{
  "translate": 0.06,
  "activation": "gelu",
  "head_dim": 16,
  "qk_norm": false,
  "patch_size": [8, 8],
  "beta1": 0.95,
  "shampoo_beta": 0.95,
  "eps": 1e-08,
  "precondition_frequency": 20,
  "ema_decay": 0.999,
  "warmup_steps": 370,
  "adamw_weight_decay_other_params": 0
}
Rows from expert 10 of block 5, named by matrix and row number. Rows with one number belong to one neuron. Each number is 128 + 24 x the weight over its row's rms, rounded and kept within 0 to 255. All counts start at 0. After the name is the row's rms in percent of the matrix's.
# up: expert up (model.blocks.5.mlp.up, 16x96x384), inputs 256-383
# down: expert down (model.blocks.5.mlp.down, 16x384x96, transposed), outputs 256-383
up.59 117 [116 143 131 106 136 136 132 114 100 150 109 167 157 144 127 142 121 153 120 161 118 127 139 122 116 115 149 162 132 113 190  98 145 110 117 180 182 126 140 134  96 118 152 158 107 140 118 146  80 143  89 136 169 152 135 144 152 112 159  92  89 165 128 125 188 122 132  77 167 118 152 113 182 130 155  90 133 143 117 144 101 192 148 123  77 109 155  91 156 104 101 126 127  96 111 106  93 112 139 124 111 111  92 146 170 132 130 131 132 102 120 143 143 154 102  83 127 133 103 143 155 131 119  91  72 119 119 151]
down.59 110 [113 151 123  92 130 124 114 145 145 135 116 103 101 131 112 112 125 128 160 125 170 115 125  93 131 148  89  73 134 143 134 124 119  99 110  68 103  87 120 149 142 118  71 132 131 176 121 139 177 115 108 112  72 102 126 138 176 130 142 120  86  93 117 149  94 140 103 161 153 108 119 127 165 161 148  87 128 144 142 136 156 117 132 132 148 147 119 115 122 113  97  70 174 101 123 165 149  94 130 167 144 170 135 119 123 121 146 122 132 159 153 139 102  85 142 138 108 118 123  96 108 144 129 120 150 162 155 102]
up.60 099 [144 138 101 130 146 138 148 120 144 143 125 141 110 105 190  70 153 130 153 128 156 166 152 139 141 125 138 135 121 141 148  72 119 155 134 109 119 174 128 110 109 166 107 105  94 135  96 117  89 119 123 139 170 111 124 136 116 103 158 164 143 132  99 147 117 126 102 187 155 169 105 140 156 140 101  91  91 117 187 100 118  99 105 129 160 127 127  99 112 114 103 120 117 120  82 157 134 169 122 116 124  94 142 137 103 121 137 113  86 104 151 131 133 127 101 126  97  96 149 149 131 133 138 138 105 180 158 139]
down.60 092 [175 164 116 165 138 152 124 100 129 145 145 154  99 139 187  87 137 140 113 102 121 159 142 127  76 118 155 130 114  84 107 164 132 143 139 106 109 132 170 146  86 102 148  98 169 145  97 126 139 163 135  80 102 131 141 118 121 156 125  98 145 133 131 131 117 140 107 141 135 144 111 120 135 148 115 164 127 111 101 124  99 154 172 170 139 130 144 165  84 140 112 109 126 128 112 143 143 103 158 118 102 110 150 135 126 150 119 137 119 161 120 157 132 129 113 115 152 124 103 106 113 118 113  93 139  87 101  79]
up.61 082 [108 183 138 174 151 147 125 122 143 146 124 118 138  79 162 129 160 116 109  92 147 174  79 120 135 147 126 131 139 125 103 142 154 185 151 138 116 130 148 118 133 101 106 127 119 149 153 124 132 110 154 110 102 140 158 166  80 163 123 145  95 118 108 116  95 131 156 137 151 153 153 122  87 145 137 117 156  89  91 134 115 106 175 150 132 120 120 144 131 138 173 124 148 102 110 121 117 153 152 110 154 159 122 115 135 191 111  96 143  58 118 131 127  79 128 132 158 113  81 121  90 121 110 138 100 129 132 139]
down.61 086 [137 139 143  97 142 166 163 136 168 110 114 145 129 160 135 148 103 163 106 121 108 100  96  91 111 120  86 104 111  68 123  68 127 146 149 119 111  94 134  89  84 144 119 124 150 139 148  88 139 154 121 168 153 118  96 125 131 176 136 119  95 145 139 150 151 100 108 128 105  70 127 116 150 129 118  82 104 101 119 103 110 139 129 138 140 104 163 152 142 177 165 205 101 144 119 153  96 151  80 103 101  98 162 101 106 111 100 115 106 112 132 161 103 150 118 111 113 117 117 156 128 121  99 129 126 154 134 121]
up.62 086 [128 135 137 128 126 132 106  97 156 113 134 129 122  79 157 140 108 114 130 158 149 136 113  81 159 149 115 118  95 149 114 114 124  94 108 130 134 118 115 132 128 151 171 116 132 122 139 118 116 139 115 141 125 107 131 144 143 127 106 149  85 116 109 155 141  98  82 102 108  90  96 116 152 156 146 147 138 146 171 144  83 132 167 115 119 127 142 152 155 158 141 116 109 181  90 177 141  85  94 107  79 110 124  99  98 131 150 139 140 146 128 132 133 162 161  95 138 131 143 142 127 123  66 152 123 154 103 106]
down.62 094 [116 120 129  61 142 116 144 135 120 136 126 131 137 112 117 162 186 122 133 127 150 102 120 189 139 138 126 133 110 146 172 123  87 155 119 134 109 171 146 127 106  98 129  82 151 154 120 141 188 129 161 139 133  95 130 165 138 111 142 133 145 110 160 152 161 128 115  93 127 126 111 132 125 174 125 129 135 143 140 115 125 128 109 136 129 112 133 102 104 117  97 160 143 115 102 146 110 162 122 114 110 122 119 151 118  94  89  82 138 141 118  92 127 148 152 139 152 177 109 115  98 129 117 123 134 164 113 134]
up.63 103 [112 133 112 109 100  94 168  89 109 135 129 105 169 157 121 131 159 105 138 133 137 141 104 142 107  89 137  88 125 135 148 120 162  69 122 104 117 159 142 122 130 145 131 127 108  98 105 125 117 152 171 102 136 161 119 132 105 130 172 158  89 143 109 134  91 150 116  89 136 106 182 125 145 118  93  90 152 147 144 120  93  64  95 101 121 168 126 120 142 153 132 169 107 118 107 106 103 157 125 136 179 118 162 123  95 110 143 137 156 109 170 156 139 143 110 109 159 122 121 122 137 156 139 120 133 150 113 116]
down.63 103 [138 104 122 135 146 131 102 145  69 107  88 148 165 103  98 120 134 132 129 135 114 142 107 164 125 161 135 107  79 135 120 152 158  94 165 142 133 133 145 140 173 147 126 145 165  98 134  68 144 159  94  98 145 136 146 103 128  68 168  99 136 110 145 185 171 140 152 148 160 138 161 116 122 156 133  82 153 148  93 122 109 155 124  92 141 105 153 166 108 145 111 163 159 109  98 152 145 116 124 112  91 123 102 136 103 140 132 124 160 111 164 101 145  98  70 141 144 127 130  81 127 111 124 127 128 175  99 169]
up.64 091 [159 125 133 151 126 118 122 126 137 136 139 142 135 119 148  80 135 126 102  83 122 148 131 111 173 132  94  98 153 126 125 120 126 140 163 167 125 124 164 145 135 121 147 104 124 114 156 117 139 123 139 105 133 133 170 112 111 172 129 162 152 113  90 142 124  98 154 149 109 119  96 110  72 128 115 124 102 145 164 144 158 121 150 116 171 127 129 155 120 107 119 120 124 152 128 136 144 170 102 104 164 108 132  73 137 124 145 129 114  88 154 177 100 111 107 146 146 131 147 153 153 157 108  87 171 127 127 147]
down.64 089 [ 48 123 106 141 162 100 143 162  81 114 136 164 124 129 149 135 130 135 156 137 123  96 149 122 116 130 153 135 135 156 151 136 136 177  98 102 158  90 159 100 139 131  68  78 125 129  75 106 141 100 133 152 117 167 132 160  96 121 147 153 140 131  81 100 124 114 116 139 110 131 138 108 129 143 114 121 105 136 107 121 135 127 144 133 103  97 115 140 170 119 119 170 115 159 166 157 181 168 174 123 147 150 137 102 114 123 122 159 144 150 124 110 127 157 159 137 125 113 143 191 137 139  98 103 137 102 157 126]
up.65 085 [163 169 113 147  76 159 124 141 117 119  86 135 102 117  99 178  82  76 127 154 112 141  70 141 142 127 151 115 135 108 111 152 148  86 153 117 127 149 152  97 140 124 155 129 161 109  96 173 114 146 137 106 138 131 102 102  95 154 127 146 143 158 114  95 136  86 178 127 161 106 109 149 136 139  88 139 148  99 149 142 178 142 174 131 135 111 117 123 131  94 137 118  79 132 119 124 112 151 168 137 126 126 138 102 141 119 118 157 133 111 107 136 118 105 133 149 137 150 175 133 132 139 139 181 110 156 105 103]
down.65 092 [141 136 129 121 136 147  82 134 175 153 141 122 136 102 155 148 137 166 152  81 123 104 151  99  88 144 114 135 137 163 119 126 198 140  68 164  93 125  87 111 126 137  88 127 111 146 126 138 109 138 171 172 143 159 169  94 134 130 104 154 128 142 147 118 134 169 123  93  96 114  57 117 115 121 171 127 140 124 141 119  98 101 135 118  87 147 151 119 194 100 138 125 115 135 133 144 116 141 153 138 132 123 150 145 144 121 112 126 147 107 147 139 119 158  97 180 134 124 111 149 120 146  90 138 130 134 148 160]
up.66 107 [135 111 128 127 177 116  65 122 132  78 120 141 133 123 115 129 119 108 127  78 149 101 127 142 106 144 162 119 133 136 124 129 105 129 143 130 141 115 133  91 142 132 111 138 161  87 145 169 150 116  53 138 113 133 150 162 126 119 123 127 133 108 133 111 114 133 120 104 105 107 113 156 100 167 143 140 163 128 128 114 148  76 119 146  73 123 127 112 108 147 165 160 104 126 159 122 167 143 154 122 120 151 104 148 158 144 114 146 105 129 160 123 158 125  81 112 100 157 136 139 142 126 170 132 138 116 112 145]
down.66 109 [108 114 151 112 142 114 141 139 140 146  90 141 165 178 164 148  80 135 137 153 134 129 148 111 130 134 127  84 141 105 141 158 103 113 123 178 117 115 114 182 105 128 126 122 127 142 148 143 145 154 135  97 138 127 141  60 169  66 139 128 140 115 208 127 148 134 139 132 127 137 109 131  93 113 101 151 128 135 153 103 159 113 125 144 108 130 113 103 132 121 147 116 122 145 142  86 135 147 148 136 121 107  99 128 109 120 145 120 210 170 139 190 129 136 135 114 124 133 106 137 135 141 148 121  86 138  89 143]
up.67 115 [117 128 109 169 111 155 106 133 147 126 129 101 146 142  75 127 148 147 101 178 145 140 155 140 144 139  88 137 128  99  85 128  54 116 107 116 122 123  90 146 145  98 175 114 129 131 124 106 123  99 159  78 133 140 109 122  95 110 124 139 109  90  92 213 108 154 110 143 155 150 117 124  89 118 104 135 154 118 103 143 172 121 146 121 147 140 153 140 122 139  92 167 186 111 143 155 170 128 133 115 137 133 121  98 111 107 160 108 164 135 104 135 134 151 140 156 141 166 105 148 132 141 150 161 158 135 132 131]
down.67 112 [153 153 112 168 139 151 180 100  60 122 126  90 120 131 142 159 146  98 133 159 122 107  98  92 104  55 169 141 126 123 146 113  83 103 136 133 152 111  98 148 159 135 118 165 153 145 171 108 105 138 103 100 120 158 143 145  71 130 128 136 132  96  99 116  95 123 141 129 169 119  91 153 114 155 111 137 160  70 127 128 125 134 115 126 116 165 103  94 130  92 110  94 118 120 128 108 140 135  92 136 115 137 138 133 163 150 173 137  85 146 121 115 163 113 134  94 109 160 127 138 161  88 140 148 141 134 118 161]
up.68 115 [138 146  89 112 148 134 133 122  69 109 174 101 103 104 147 102 137 125 128 157  92 142 111 137 113 100 111 117 133 149 105 197 176 142 112  93 133 103 101 121 124 129 127 107 125  86 143 117 116  97  90 137 147 131 137 130 111 166 111 131 113 131 154 123 111 132 155 162 160 148 108 105  93 141 132 181 149 141 151 134 162 148 134 113 108 102  87 157 125 111 154 119 146 121 118 117 153 114 146 124 137 134  97 117 138 175 109 157 130 102 129 146  75  82 138 114 131 124 153 126 142  98 134 116 119 116 132 138]
down.68 126 [ 97 103 141 159 148 138 152 124 144 143 170 135 117 104 124  94 151 100 116 103  93 126 146 139 122 108 127 149  82 146 151 133 133 127 143 127 154  97 119 144 112 134 132  91 122 150 136 172 131 124 106 128 119 151 106 112 123 141 151 138 116 155  96 112 153 128 116 121 116 179 127 121 109  86 122 133 119 121 138 111 158 141 153  93 105 106 129 164 148 104 119 120 130 129 160 119 118  49 117 162 125 144 161 147 134 162  98 144  89 129 113  88 115 131 112 124 129 119 137 171 112 141 148 130 135 140 139 175]
up.69 085 [144  97 126 119 145 130 141  93 148 142 123 117 118  80 162 166 139 144 134 155 233 128 121 157  85 109 125 115 110 110 135 142 123 107 124 134 143 133 128 131 149 152 123 156 128  64 131  94  83 181 152 118 138  91 130 140 103 136 143  67 128 139 133 115 141 116 136 115 132 138 141  78 159 144 119 113 117 168 124 125 138 124 129 147 111 125 118 146 141 155 184 134 124 113 142 153 105 150 112 135 160  86 170 158 122  97 126 175 154 102 140 110 137 109 108  91 107 125  93 108 133 112 120  88 144 141 130  90]
down.69 089 [100 103  80 101 121 117 137 108 131 158 144  89 154 150 117 130 143 117 179 105 132 137 132 146 105 104 155 116 120 118 108 151 144 118 185 124 164 143 100 121 123  87 116  62 133 143 150  90  83 102 109 116 127 109 133 107 131 117 124 100 123 142 134 156 108 164 144 137 138 173 127  92 109 130 157 112  88 134 119 122 118 135 174  98 114 146 120 156 100 113  85 133 139 169 151 153  98 142 151 133 141 119 100 144 132 127 111 155 102 123 109 172  94  84  93 120 132 111 125 139 139 133 110 105  88 161  95 120]
up.70 115 [149 119 117 159  67 163 128 114 126 129 139 152 115 102 164 126 104  96 142 118 113 129 138 153 152 153 115  95 153 130 149 113 119  89  81 122 125  90 101 162  91 120 111 139 144  97 209 145 150 143 141 138 110  83 181 118 189 140 122  91 152  94 154  83 157 116 139 125 116 137  80 138 136 118 132 122  94 156 113  84 100 126 149 103 107 123 118 111 110 132 178 127 127 122 106  85 134 114 124 126 112 106 123  85 116 162 133 141  99  92 115 135 106 118 142 118 143 162 119 104 143 148 120 137 163 163 135 118]
down.70 121 [121  98 180  92 144 138 106 129 148 172 129 160 143 131 151 108 135 148 145 160  87 162 185 132 168 167 164 154  91 104 109  97 142 165 166 168 131 116 159 111 115 115 152 105 128  71 137 137 126 128 126 125 159 137  78 124 126 100 150 166 131 163 114 145 150 118  83 120 101 155 163 125 102 104 123 158 130 116 137 143  96 124 118 101 122 149 160 116 108 128 136 155 153 112 112 116  76 153 129 132 119 122 153 147 136 127 134 178  96 117 112 107 145 111  86 130 134 146 130  77 140 160 108  94 108 147 131 159]
up.71 085 [117 129 128 150 120 142 158 118 159 167  99 144 119 156 134 114 133 196 150 129 143 175 119 108 139  99  98 119 145 134 110 171 147 169 149 123 111 106 120 101 132 115 121 129 105 136  94 138 105 105 182 136 106 126 154 124 141  95 142  97 133 119 144 130  91 117 186 119 157 164 129 105 157 146  86 135 132 110 114 149 102 142 133 138  87 151 168 129 138 104 105  82 156 130 126 156 128  84 157 137 115 143 138 128  81  98 144  96 134  76 143 144 120 141 143 140 141 117 145 108 134  70 116 120 164 101 152 118]
down.71 092 [138 108 109 107 129 132 139 101 117 131 119 155 147 141  85 120 135 174 134 128 163 152 155 126 112 101 125 125 117 136 113  89 160 135 140  80 154  84 154 134 125 134 102 120 136 111 129 169  81 124 188 153  98 131 117 130 142 151 151 135 140 151 118 121  77 127 144 151 144 128 141 112 185 127  83 111 118 121 172 143  84 121 125 148 120 123  93 134 114 156 116 143 145 139 113 156 159 109 134 161 125  88 139 146  85 150  87 126 143 111  85 115 122 123 136 131 145 110 131 114 120 108 129 126 164  90 148 137]
up.72 111 [138 126 111 114 135 121 143 115 136 102  94 132 121  91 144 126 150 164 154 174 117 112 124 151 137  70 123 128 134  95 120 140 146 185 151  93 113 112 145 152 140 116  94 116 142 123 110 125 103 141 115 134 132 106  92 139 152 172 154 121 118 112 142 160 134 115 126 140 150  80 135 151 171 149 145 121 122 111 156  95 109 111 153 129 128 136 129 143 102 104 141 173 126 117 101 119 137 150 117 108  74  94 106 140 120 115 146  85 133 127 143 142 167 137 134  81  93 164 126  94 128 112 137 155 147 126 155 115]
down.72 105 [145 144 119 147 164 104 145 105 130 128 123 190 141 141 175 138 158 113 137 196 155 127 123 118 107 110 152 112 126 122 141 153 186 123 133  93 158 127 155  88 170 145 143  87 163 126 126 139 123 110  80 144 172 125 158 132 102  81 124 122  78 123 136 134 126 135 159 136  94  83 102 117 102 116 146 147 115  88 138  95 108 117 124 124 138 134 138 170 109 119 132 155 137 127 123 114 127 143 144 146 132 122 154 119 183 166 154 130 148 118 145 128 118 153  74  64 159 140 118 158 179 111 136 118 117 101  91 158]
up.73 100 [139 123 175 131 131 142 116 148 108 143 123 131 105 134 157  84 121 115 126 102 136 123 117 147  94 119 124  91 123 132 182 113 125 124 115 133 103 109 152 154 145 146 163  86 146 102 134 157 156 168  77 106 129 139 164 149 155 170 127 127 136  97 125 129 100 121 140 142 122 178 120  96 166 128 138 173 140 197 138 156  91 104 122 131 164 103 122 100 121 169 124 141 143 132 113  95 139 128 152 104 130 101 142 134 144 116 113 170 128 120 105 151 139 143 133 124 142 114 132  94 112 167 148 156  97 129 104 183]
down.73 097 [125  90 141 127 124 163 159 138 141  90  98 115 117 154 139 135 106 131 139 100 117 147 167  96  83 120 131 132 132  59 149 143 130 131 123 138 137 139 159 120  89 134  79  90 130 102 126 125 101 107 139 139 167 123 153 135 132 129 114 159  87 115 111  83 171  89 165 123 145 147 112 140 110 126 137  84 154 128  76  78 159 156 115  85 135 179 149  95  74 162 106 155 139 143 140 127 162 160 126 141 147  96 122 153 126 105 165 144 117 137 107 166 108 128 118 160 121 151  86  94 194  93 114  86 165 141 133 121]
up.74 119 [174 159 126 141 149 167 141 166 133  93 154 150  85 171 181 150 147 173  89 107 117  94 116 109 139 128 124 104 121 131  99 194 108 131 116 115 133 127 172 148 102 105 115 137 119 147 168 112 172 128 114  95 151 127 175 127 123 132 128 112 172  96 101 117 134 135  99 121 119 122  94 142  76 150 110 126 133 122 112 150 165 132 146 125 115 148 102 144 157 135 130  96 130 173 109 128 160 137 116 142 102 149 112 102 114 137 133 170  90 157 141 146 138  82 114 157 112 112 117 145 124 130 119 122 131 150 126 109]
down.74 117 [112  93 126 163 131 111 142 112  63 108 125 152 125 137 118 135 130 123 118 127 151 115 123 123 111 109 146 121  97 140 124 102 127 120 106 146  93 116 117 179 150 155 157  70 155 133 159 122 144 100 104  96 141 143 138 127  91  99  96 163 139 136 152 107 130 139 138 134 120 162 102 105  79 158 119  93 154  95 103 131 118 122 102 121 151 131 135 158 159 111 132 155 109 122 179 115  92 160 108 133 140 156 158 149 152 172 104 111 111 114 100  94  74 140 121 129  94 162 140 165  97 145 113 113  88 144 116 121]
up.75 100 [130 147 164 121 139 174 145 105 114 166 131 118 153 145 112 103 122 146 127 150 148 135 123 144  97 122 125 120 106 130 149  91 103 175 131  82 114 133 156 120 160 135 114 132 147 106 135 113 131 115 126 131 161 141 112 102 124 155 125 104 126  84 130  90 158 118 136 117 172 185 121 153 158 136 107 140 102 105 202  97 105 118  61 129 152  86 112 147 112  94 121 127 139 132 148 140 133 130 161 133 144 125 138 152 104 113 153 141 119 165 149 141 148 115 147 107 170  90 153 139  86 119  86 105 157 140  89 162]
down.75 098 [125 154 120 134 137 132 162 102 148 142 107 122  99 147 111 145 155 127 116 132 136 149 127  81 141 144 108 153 132  86 120 143 151 123 127  75 144 140 145 138 139 121 100 160 107  94 149 124 132 113  98 153 119 126 134 140 129 136 127  81 136 116  97 145  98 125 111 148 103  63 124 109 136  91 138 119  72  89  65 147 120  93 111 175 145 148 114 131 112 108 133 171 155 148  97 142 143 157 117 137 116  94 132 140  89 107 160 143 128 129 158 128 118 134 151 137 133  76 176 111 119 124 147  78 128  93 176 133]
up.76 115 [118 139 155 145 111  97 112 136 156 120 105 138 168 143 141 123 103 141 127 151 130 132 103 119  85  96  69 141 165  60 172 151 100 152 130 140 115 113 118  98 123 159 129 130 134 108 139 140 105 153  99 142 178 155 170  94 163 139 116 125 110 121 112 135 158 112 121 140 122  99 141  86 198 115 117 119 120 120 164  86  75 164 143 135 108 118 140 166 184 155 124 138 127 105 124 152 130 105 128 155 131 135 105  93 136 141  94 150 154 106 158 107 160 161 142 128 189 132 122 143 139 175 130  75 102 177 103 145]
down.76 107 [119 150 117  76 108 136 100 109 122 109 105  84 123 107  84 132 177 134 102 118 157 166 159 127 120 130  99  97 166 129 145 142 160 119 111 137  88 146  87  99 144 125 112 168 138  87  89 122 146 131 121 135  98 119 171 111 160 191 109  88  87 120 149 115 100 125 158  84 145 133  96 147 134 109 123 103 139 147 122 160 116 128 157 155 176 160 139 143 105 145 158 107 151 117 136 156 136 121 126 195  93 145 147 128 120 100 125 152 127 130 129 202 132  97 147 146 107  68 157 115  98 139 126 144 129  84 120 103]
up.77 101 [151 113 162 133 177 117 125 142  73 147 141 122  97 149 156 117 138 150 154 153 178 133 132 150 144 188 113 156 149 132 132 156 123 117  91 117 144 130 141 141 124 123 112 132 124 124 177  99 133 116  78 153 137 143 149 132 140 164 125 143 147 101 119 148 115 149  94 161 122 107 157 106 153 127 143 143 166 132 131 125 121 112 122 132 139 103 126 147  76 106 141 110 129 140 127  54 130 111 112 160 174 121 114  95 127 121 139 111 158 117 115 104 164  69 123 141  94  95 125 103 144 139 144 126 139 148 102 129]
down.77 106 [154 123 143 153  89 102  94 134 139 128 191 159 119 128 153 142  80 132 119 112 134 117 158 114 135 129 108 127  89 146 110 146 133 136 154 121 122 108 160 116 137 128 127 109  98 104 136 140 156 132 125 139  75 126 132 146 123 122 133 119 136 148  98  99 147 110 130 131  89 140 129  99 144 107 121 162 132 109 122 106 130  98 148 117 134 144  78 161 153 171  88 122 133  95 133  92 134  99  88  89 118 100 145 148 149 130 119 116 121 111 127 128  87  85 147 148 107 129 137 164 143 178  97 125 170 136 152 102]
up.78 100 [134 182 124 102 122 140 114 130 112 110 144 134 104 118 153 112 139 104 151 196 116 124 160 141 122  99 136 155 109 141  94 189 118 144 117 115 119 100  89 156 106 129 145  63 157  94 140 139 139 125 125 140 139 111  82 146 108 153 149 129 136 122 147 139 127 139 133 109 143 173  96 139 159 134 135 131 139 171 162 103 150 159 149 136 132  88  71 156 172 152 194 106 195 133 114 129 114 114 120 138 137 125 110 144 142 132 119 147 114 124 141 141 112 131 145 123 138 148 109 116 163  86 141 149 104 112 112 114]
down.78 108 [162 118 136 179 110 130 123 118 123 141 118 117 116 136 129 141 136 112 157 142 121 123 136 111 137 114 143 161 139 120 175 142 126 165  96 118 138 146 131 154 124 147 102 124 118 158 135 109 122  76 148 120 118 185 106 125  90 126 155 170 108 145 163  95 139 150 126 155 132 127  96 156  97 106 158 131 139 133 119 130 155 161 149 162 118 135 181 128 111 146  65 134 129 100 143 135 104 147 133 148 126 152 161 118 133 164 111  95 139 110 132 102 133 150 172 147 115 140 127 173 111 112 113 106 138 134 160 131]
up.79 082 [151  81 121 141 100 121 165 143 125 117 133 113 101 101 137 104 151 145 157 117 101 154  78 125 111  94 103 131 102 134 142 129 141  97 155 131 119 126 110 113 136  87 126 121 157  75 124 129 132 112 144 111 118  88 121 116 159 123 158 148 168 138 159 157  99 126  88 105 165 108 154  94 148  78 108 155 149 128 168 149 151 115 110 146 109 147 152 162 124 139 111 146 147 137 123 142 128  95 139 140 135 182 128 119 148 104  86  85 103  90 109 130 109 135 141 176 140 177 143 112 163 129 151 138 101 131  79 123]
down.79 091 [135 102 140 145 139 156 157 122 139 141 121 120 153 101 161 142  99 135 139 136 123 142 131 137 111 112 120  99 126 113 110 117 146 156  90 157 167 131 137 161 142 149 124 138 114 100 136 154 124  94 126 155 134 128  92 102 117 163 138 182 133 106 110 103 145 146 117  91  82 124 151 109 137 166 133 156  81 123 134 121 100  89 134 127  95 155 139  80 148 138 139 116  82 174 131 160 119 136 137 166 116  96  64 156 140 138 132 115 107 164 112 118 119 139 118 146 125 123 135 120  99 172 140 108 109 123 166 132]
up.80 087 [155 157 174 124 142 104 109 112 126 126 124 107 111 100 112 131 157 138 145 116 129  90 108 136 115 131  92 133  82 127 131 100 172 114 137 114  94 125 131 144 125 175 168 145 140 128 125 126 152 112  92 142 107 142 143 126 117  79 131 113 142 118  60 135 111 126 123 122 107  95 128 147 126 111 154 118 125 157 156 122 123 156 146 159 130 136 140 109 105 159 117 124  82 132 153 124 135 139 118 141 129 108 139 100 110 151 134  97  96 153  82  90 104 155 133 170 144  92  83 189  84  95 104 138 151 148 145 127]
down.80 087 [134 150 137 139 119 157 128 155 119 101 176 116 136 114 111 123 162 109 125 138 142 115 162 113 104 134 122 156 121 116 128 141 121 144 145 123 114 131  99 121 137 106 101 164 100 124 131 126 116 146 161 113 130 117 105 116 120  87 148 185 122 127 152 122 149 177 114 150 116 134 143 115 188 150 124 165  87 141 202 100 132 141 103 111 138  87 108 106 138 134 136  95 132 168 114 122 106 126 128 114 103 107 130  82 120 127 139 114 166 141 162  74 188  85 170 181 125 143 156 122 104 116 145 102  97 117 110 137]
up.81 070 [145 148 159 101 163 117 114  96 143 127 162 115 157 121 109  98 132 103 115 109 162 132 144 110 165 134 124 110 112 173 137 134 130 131 132  78 110 106 150 159 148 148 152 129  92 118 131 115 120 150  91 154  89  98 130  85 123 125 125 191 115 145 171 135  98 160 175 131 112 148 156 138 135 153 158 112 140 132 105 129 109  97 144 145 126  97  89 125 113  83 114 136 107 134 162 142 146 141 123 141 133  75 122  91  98 101 132 124 104 138 121 131 119  93 148  85 124 181 143 129 123  93 152 130  89 124  89 109]
down.81 077 [107  97 145 132 185 125  95 123 160  74 129 128 109 109 102 104 154 123  66 171 134 158 127 145 132 108  93 108 126 134 124 153 132 134 130 103 132 103 139 131 139 124 131 120 111 148 136 105 128 122 149 173  91 138 144 164 117 138 108 161  96 127 120 110 146 136 112  98 146 164 134 159 126 128 140 168 180 143 160 140 154 141 116 136 168 173 151 106 126 120 116 170 110 117 137  79  97 151 134 126 128 110 108  97 124 108  92 138 151 157 136 133 116 100 119 128 102 179 127 164 111 115 155 142 125 118 113 103]
up.82 120 [120 131 127 162 142 130 140 158 157 119 158 162 152 133  93 167 135  92 112 107  91 112 139  90 111 142 127 165 132 135 106 143 109 148  90 133  97 141  97 114 113 101 137 145 112 174 147 136 139 128 116 133  95 120 147 154 113 110 155 149 156 119  65 110 164 130 132 152 101  83 121 182 118 138 108 175 107 137 141 103 115 140  77 133 122 131 154 169 149 126 102  98  76 120 151  96 106 149 120 117 153 140 143 141  78 137 106 121 160 129  95 123 101 110 127 126 120 139 117 124 106 136 136  85 114 136 142 179]
down.82 117 [161 123 150 116 160 156 112 126 130 128 170 130 145 114 107 132 111 144 105 116 119 144 144 144 132  86 112 117 147 149 112 159  86 147 108 124  56 124 147 146 117 137 126 121  84 153 140 139 134 165 154 117 119 153  92 149 131 106  98 149 146 152 210 124 106 128  83 110 176 136 121 146 148 136  76 123 177 139 120 157 135 126 146 156 131 102 131 121 143 140 155 162 138 131 113 117 166 136 133  98 147 176 136 113 121 126 108 115 140 133 125  75 132 105 110 114 113 141 177 157 134 138 147 147 122 135 108 146]
up.83 088 [113 118 136 183 151 134 154 149 154 137 174 115 125 126 142  97 119 129 178 103 150 117 134 106  94 152 116 142 132 132 142  95 170 144 150 157 191 126 152 152 125 120 142 113 136 122  82 106 197 151 163 157 115 160 149 142  90 127 113 177 173  84 102 174 156 129 134 136 152 146 102 106 124 113 113 134  96 164 139  86  87 138 113 120 162 130  81 140 112 125 145 128 152 126 136 111 128 132  86 118 167 135 148 111 123 167 133 108 110 108 119 137 139 151 106 146 172 128 135 158  74  98 130 133 118 125 125 141]
down.83 093 [149  77  98  78 131 123 132  96 127 163 126  98 136 146 155 121 102  83  93 126 112 132 111 146 104 105 145 114  98 124 119 124 145 165 121 120 143  96  84 120 130  86 111 132 157 132  81 120 119 128 138 118 125 117 102 125 133 144 113 159 135 145  77  93 155 111 134 125  83 133 133 155 119 123 131 148 166 153 154 137  82 122 118  97 148 125 166 143 171 162 159  87  91 134  80 122 128 130 145 138 141 137 131 144 134 108 124 132 102 149 118 149 147  80 118 153 103 103 100 110 127 108 111 117 125 108  92 153]
up.84 098 [167 117 108 117 160  73 145 121 124 124 138 135 123 106 138 112 152 102 117 152 143  63 164 155 113 157 101 136 151 120 155 109 165 142 141 100  89 133 119 111 115 135  81 101 113 117 115  92 152  97 137 127 130 133 100 142 137 140 138 103 139 144 150 178 121 180 105 161 167 127 144 157  85 128 105 148 118 147 118 101 115 106 105  96 124 149 151  93 158 132 109 147 165 141 108 125 128 130 109 136 105 119  99 126  95 107 133 127 144 106 172 136 118 152 129 136 100 140 119 114 100 169 167 143 112 111  96 103]
down.84 095 [135 152 134 163 119 102 152 125 105  94 143 117 112 132 154 107 108  95 132 122 136  91 125 128 131 158 194  89 107 121 149 119 128 125 101  89  86 168 147 126 122 114 118 171 150 128 147 107 125 106 124 161 157 126 157 127 118 147 136 129  87  90 118  77 131  78 132 131 142 120 147 110 148 156 130 157 105 113 117 118 153 173 172 119 100 164 139 195 120 128 128 122 127 138  97  87 151 141 158  94 121 149 123 134 101 142 151 119  73 110 110 137 124 189  96  97 139  91 131 143 132  90 197 127 137 132 131 117]
up.85 088 [128 126 181 139 107 112 123 118 104 135  82 135 139 149 150  98  87 148 131 107 104 116 123  99 107 157 174 116 160 117 140 137 145 113 108 113 114 145  92 126 115 101  94 108 150 150  95 100 110 140 133 143 165 149 139 105 106 130 124 136 104 155 112 145  88 159 104  82 169 137 175 120 141 135 127  91 113 154 105 126 121  89 155 138 141 138 137 143 168 148 142 113 122 145 133 134 109  95 122 141 101 167 120 129  95 146 112 138 180 132 137 168 103 153 164 120 104 163  89 137 172 179 102 122  76 182 144 132]
down.85 088 [109  77 115 127  97 157  96 126  86 105  77 114 128 171 123 112 137 104 173 145  69 101  90 122 152 137 105 117 152 141 118 155 129 116 141 127 115 104 135 126 120 149 143 161  98 133 149 144 125 157 169 105  86 124 151  99 119 128 156 122 108 147 169 107 137 116 138 140 116 142 112  90 124 107 141 141 151  96 106 133 103 127 149 159 133  98 137 149 128 160 127 129 160 134 169 132 158 162 114 128 130 118 104 155  92  73 145 129  96 161 132 134 164  91 122 118 127 152 136 153 173 141 129 121  83  65 105 123]